From a checkpoint of a small multi-label audio tagger.
Training: soap at rate 0.001, 3900 steps, batches of 64.
Data: trained on synthesised sound scenes: up to three everyday sounds over a background, 26041 training examples, 9.6 epochs.
Rows from block 11 of a small multi-label audio tagger, named by matrix and row number. Rows with one number belong to one channel. Each number is 500 + 50 x the weight over its row's rms, rounded and kept within 0 to 999. All counts start at 0. Numbers have three digits each.
Before each channel's rows are labels from the 100 clips, of 14976, where the channel reaches its highest value: "responds to" is what is common among them; "peak on" is the class under the peak. Only what is clearly more common there than usual is listed. The data: synthesised sound scenes: up to three everyday sounds over a background.
# r30: branch 2 reduce pointwise conv (model.blocks.11.r3.0.weight, 160x640x1x1), inputs 0-159
# b30: branch 2 3x3 conv (model.blocks.11.b3.0.weight, 240x160x3x3, transposed, each kernel summed), outputs 0-239

responds to: beeping; doorbell; first sound: beeping
peak on: doorbell
r30.130:452462479363487502447515435542439557494444572474416539477508447492526507496427480485535437472408418507510591512429497450459454459434521574457548534543552514485421465477612429454443521453445485584549510444538504463524505529439536485506508598451467474514489519480494563486499494556497559413464457464504447438499400450522480463512537493537479515434548513487510473510555554554388397466582481464572436375394545522563448600496469525542390540533412488447593438567550489493549457471565468
b30.130:497489577440473513511489468567544383525478414544481524487570501480439578594515449562531497534488472540450498517429462489489603564504411487457522526511452464565514567539521495510477514485602474464465425636462412540520510491550513506472483529501540537506437643516549505473501489471471435438535519509491520451486511488587511585514423513449464500528469580525562505582590505524601478435565544635553521530464432471541585411424512476581521497486497437464456445541520448493630538491573499531484509462457399554472491507569436507528507522486526377499367454510543504500473536476467541508404540546469467482489486548462532441485535593546430395444482590510466566522360528416441538462530485527435513505490552454521506518489411486454499

responds to: zipper; first sound: zipper
peak on: zipper
r30.144:561455486399533571542389453570550528527449516445472509445424532427490541661541484516481515602455451442423451452506555483544519496567544523451455541525534570430496461528565515539480459503474508415432493468608464483383541555460516498575437472432522434521456524581463468489409462482465583529472430551517596433544570567461528413538524508423520527484486554519477510530490537599505554507441472442565451417480548458581578581565576511564547466538516498422560449539567541478461475476517542
b30.144:453489548514526510485555444489473479582538451464498520411525479475474489507520505468476550476487553476594466431515522491537484569486482541449490492504573489355451474488527537503538483513526535500478496453550539454500445538459513443587439452549499490467413531529580611528542521454500619464481522557543480541567464450510482565501405501528525539401450563503506532521452475457504531435443516543516502541472587521542437467499475551550415474544485581540459470649483486425557487429481498420484431505539520448548467534578462439540554549538533399485440470403510385533448486458562573501485551557458386562432452565502498500514479437503454543433432439409454572478460427449353509530540544516534523487449430651468398542482464579568527

responds to: fly buzzing; first sound: fly buzzing
peak on: fly buzzing
r30.78:555475546593446545435555473498484435479460555507472514510544395506433470521541529457562527437545495532524513456536538498487479448534441540449536463487596494468460550566400487513487441487515460431470547499472480485544516541400536522429511444483423523383498443461496601555545546562522491489474516475523471496528551512454490448559411535461508479460435474573535503436540474511467386425521495476514484555470582525411447469496560498488475485470581439482539578456433471548497574541483396
b30.78:439433516523497527451571408508518575457565548478490475515516464524523378594521492475451511490444487499549436472487510521451472511445516457508535489450478557494512485428545374565454445604372458524536584509507551477444564480449621496479414531526513540555535532519582527484504519452543524453482528497506548353498481523518470452518513344500503560431485517504446552514565492518464539505491466523484442455447442475476462501508458524493503540411485571627504506549435440412486539504485393592561461488446485441477428456475498511509493483508487527499552534548508515527489424530495416511539515480572456382476456515474523474438518437352476468511495525527490517402550489561537675523490449489527500631501461523436548393539563483494426

responds to: beeping; first sound: beeping
peak on: beeping
r30.83:520476520464607453445454523506526641511496558553524482458485485461455508487495580563460545531481476436559547469472516449460485527425499445488464603473490506454502489470541580408433484465482440446460502537452551496396542480458490473616497555432510542631533529489516481479549502420517465538471435558564440497562484520586547513568551429573512419503553588415534550494496607426528496532519395509458479462505522520504514564463488540550432506451490457469477476496510455553494446444520539
b30.83:471491489522461578489464428450499403473478562452487465502471500567484422554440498493533527561587528464523470533526475482526472465508549499462445412500487395528529554585449514478549416428452532555432403422455538570421508532492457494502496523429522520518458458525499515483570478444480542539577521515476566555532478580503498477557557489622462512452400544400497552445436472559477468553518474461510495481496462417554399551575589463432538561465419490521444484568548481512556517514473533463490434492588457449552544494489505372551482546541451510505550499505529599440500370421525478557542538537429573448522522431516593553487595496415471480488477506488541410561480499392358501501450531471452517395494384463475422537477531499527499

responds to: zipper; first sound: zipper
peak on: zipper
r30.56:538560530533500531575549446485507525438377547514550446526533426484539579516513482463387564467493498409500439469534459485410468497430446561538430467495475575551522454480600556472483501517494511485515560514475537564541418551456597517552520558494502499393463556538478436448441529405536479569441513546499408405508414515478450465417447467455498492493483466385520566529511509568462454468482462525563537538458495412537516482468487466461486505611465455544538440414481555456478458429453587
b30.56:383451453372459492489518473626456466408536438462566456440489510489461507523533494559543421498421511533539561568500550456516458471557418474471383537563605441453450478517480476535471432475556434432485519532494470430516428537463372464469525554465434511436450497474505588502554530467552501474446446520473506455461466484439572454480550569512517547552470427487547417567418599453530557464479473507436523505555488594507519481551486598541487557594519403497531573492592433547453529495458487584532470492535520491561522519509518572425457576646470517471469522485541500478474609508397520467534457446503484630504454475535467554441507477529440520458461469545566529474486542537513487521509458501485402461417516436491555504454523524574497

responds to: zipper; fire crackling
peak on: zipper
r30.145:516509486424415454565488562464516519542485461493547473646542418448596631501499501444407447494428520527516563471577539505539513579484438479503574491461586500563478499434531475538494412494499476485560598486544459443514515496392523448551487502474455523513490499497592468468520499491480532487619591431568543428402441471570553481520502500621573495384479476444507519578510416463508509385496468529559431406506530549530534500467452530482507494535487583585447423487437535545489482584521521
b30.145:432580557465598558406526522528506510483529525473513445502496526471521497488476539582547380475416512551505529586546630488578485560504584510504454526512514496492446425494611525492524469502482529478476467504415536524515514471524535438521458467526519504533502440578555475474464514549589478412525472490550472504431397511470516428494504533501533506447476510594559487473472550508543484453569490547560457577603593467515533448506451529554521547548578424473455513566547495491509498451522422527517539465628510561405438481474577434550474507458461487589415529507518441644538568536452543432538404490478552557621604494522494581472507474519491437527419508499484460451470448430424390427473465522464514429486514466425535434522546496479378

responds to: beeping; background: none; first sound: beeping; muffled (low-pass)
peak on: beeping
r30.133:557489490438448539434516482430599537439519519401418555461525423480468433479524484513450522551486419483494472518463538512473487426539438518535496442410479526432578428501439474482453638498424550492521535454558421445495471527581550477469547508552551479479547516545426539531493482484494466382605394536554521457464499541537382498410577467543448454562472582401520496462449484478505504411558589449463494486543453516469506437481421495597416451419464506424470569482432480470448525514577497
b30.133:477440508506480518448505443542422539475445413466486516540497525512450511529487496475442528525499515510511548481520561542452536501438535504504490503509536490573453439531578480491538500630475568545411403498422595502587499447544571538551485518557573570601419509572495481520505446559528593514503577559437547485557523440491512481481469496552449444447504452505502528515625455469528507469510532508474579410475491625485523501475506494519388488555538482480565558536484494482520475522455475527542504512502484496535562586566497471516537491574476574527443577539426503496436466403581587396532604448473544433471548469478514607526520491519386395508537508544568572531484553392483499566608511458607581554520537455550562552508531396561404

responds to: zipper; meowing; howling
peak on: zipper; meowing
r30.109:479515437430585460514461518544478533566471486522481401615516401518498558573584483565506491382560463439490516603529443498595544505577486481477543477533526550518456446427427586411406407570556491472526476469515507511447547496503569523440484457469507499439482439550568396476535618539536559589546544487504549541497471550463491424545462514395533558435440520488507471587464590477463462503438509519446464493373535403405475499551554493547554463522440500551542535481473457506544456455505502
b30.109:544500490589529493573522601570512596524548512520492452516499563557487588442466526561510552468451510462419442462465570480546488566515533493514516545502439462521559514377498479445510521567537461496581458521514460484516544572494506474549443515549431565505611607487387618478467498531525436560531562556553472562500445388486516562560525537480451565520568542581547609544490468459454506625490520425445471452547567520482479514456527531502510451436457512507445523565522526542483525503504492527530413503515553528498536425463452503404429419390426482561462534603481546550552577531566517455440463561561459435611484502389476508481465468577565456442504530479520536486448512545553476551527465508436455542500462516600474442555427553448497

responds to: zipper
peak on: zipper
r30.72:442515413484474521529455564486490541586567447546445460558513518483491580608468529501422425410569563497458478471504457473518492534382467450589493569451521438557547532556533558480545388586473580478486514553485469479473557540517475503552534569528541537510513494368496422414507467515497396428480545409458434438534479535475460598482397476563510569414461563458529480492564497466462521556551461532520477448461473503558583601487529511476460547561433550512572524488554514543435527447554503
b30.72:453508552577433553507452474566426481549500483464473491570497450490493611414520444455512422515518496446396558536442483483515487524470454525536503557435526515518463490400545444421482500442457559473488539466433479464493465454497432518335501459520417496479516432553489455501487479572472450546463544470522503495458449606547426562548444520461460521581566466543444463575408551454495516457469489470489484383559407547456504508473414454489421515513488500459498644469511437479533474496472477524540489561534558592452500556476510532475413485453432546537529553627459512522450586544455494518498462440559465545505454454507496545496443485467498477461463419636490442534462482582501401471556498531456496521489491427503564418618498523643434

responds to: beeping; bird chirping; first sound: beeping; first sound: bird chirping
peak on: beeping
r30.134:558539428558514484420416474539552572529488581482486527409479476480508531535453544434435413452603508602518430520520514493519571450490485525554594535567570518496518523451495497450470452534502437569562497470439540503462420445515584510467501580463509549504519456407506644550559566483487445462554437498461448480595481561552539447421433553494529447619545505581494528403457596436475524445471484535510539400479554584516584542573448560568484448526458515511467567486489519437458485540550488
b30.134:544547484464551504481437442434505619522412439512557591503560431484427587548474580502497584496525527556535518488577601470465559503517453525506573446532551517459477448486473437501441469379438535586512445571447530515482429505410474483522467502555431562479528473430627453582611456578518491507542472487570501568548446485425472452472483536616464528525471431489503513495500547470586513469469505457435460489534545521597471578410472510498582490585542386496460554499508518467492579510555503498479552598494515417496522492514440497455509520590460449557496425543520461532472446428540542499526544500554470404549548570421433433494613501430526439506538543467446478546501500431497432549523483523473469444556481519532570370521509482482506

responds to: zipper; first sound: zipper
peak on: zipper
r30.156:579462583460516520515452458459551547576489475460445519464507510477522531562398525494466483400522523577660613551474509507606535512533423511463502469432522544451439574432485538470534498467522492520461506474499450526440508594411443634480453385565472457459388424507528477473440487486486451550600463530366410419526473511647538478614557546455570538548452576410524519590468461465521584531423464510521504445534428415467531503579419399452569594483540508564601427500540478536612548401571531
b30.156:528488530531429488565489507574479509499513505503518554446567527530503421429524573442479605559571509416505566504562491561418498536469445466505465392565481448411503485566501520508582412486512504473535552542558553462456605424423486489532606579502495455418527560430500443480572417521383610474424499566483452515496453565534479552516572586448492424573526439517494531489525461435523442520535591523494605509491498599576575486447576528563584492503400491450501474446436477541472550570446494462519542466406492593509492432518499572510554533583461459517434560517489447517510516465514453595459495534485530491494551460531500533452520533496507533449521592487450481467516536486460558528515530340538523454535414582487528472518415510514470

responds to: zipper; first sound: zipper
peak on: zipper
r30.112:519470517564531512556509488552532527477436487475492574492480454496435457553462495494553519363442507540502454513428566520565533457458495562533438540412583548479492466426480506523489507533582551547464523543567481398524474523580508538451504493560533517543557427502462490437541477424546559471454446449521489473563436606398513508492423596516516576432518509527548568451532540557464409588479494409529578452516436575553557576524513541496460459544517460530561585491515455534482448488513401
b30.112:489440552494469513414467505506464538512418467568495539396483501411441375529558517572450568490555543498510423474523524529448518532455502617515440509606436484447468460518546488501516485388574457475399475532517465429520466483496498527516518446558596547474437433535482512514475409549481553465475525531485385443486484483448483591448499483493529535456377549550443502445441486464414525516627460494531470545417553546475452403529489384549485471567500580512410414502443505481493459575502584488523498565478556430519467493530440471566517501442488497505469508405468434544482565512569446444489485575472447570446496461508573543611450423392454531461522542407535464431501501442480487497532524520431447406507479550518442431472481493485507

responds to: fly buzzing; first sound: fly buzzing; mains hum
peak on: fly buzzing
r30.29:542580453555533476564565475495542469465486521591428498577533372538429571535521422486546556512541523472451449558466585579477415514423556532453502482455426434469469417484492478539478436465485555514444496498568500561479475502590496511482499526403580430534591506476447466479418422498455453498487470476523494402507545549522492399432475495486579545486509492513605446497505425418495382521607568631536503582437428469478522532482516516583619519542409451592482493452456542418426410464537489
b30.29:444461512486515427516479415369420517611472495475510469534403544487517472468477444530562513487466537528414508524511494506440537441485450530525466524498483569468495539499501413512412426483580516562460571525464592405558512431401502507466544565445493527574466519634455612504472466575429522568432478542497501477544450437490415516571463424481543542430443479506455520574553511446530471394510412433443558537506420438471496522465521507449514514519471475536582464519483490430494509512565399510514535560434493452458520498526566545401539624548522466549461551546559505530428498491547516474512423579562507426516477574454470525559444535492467487584385544416519488514449467497444497505532508456546431507432483493535431526496519408633484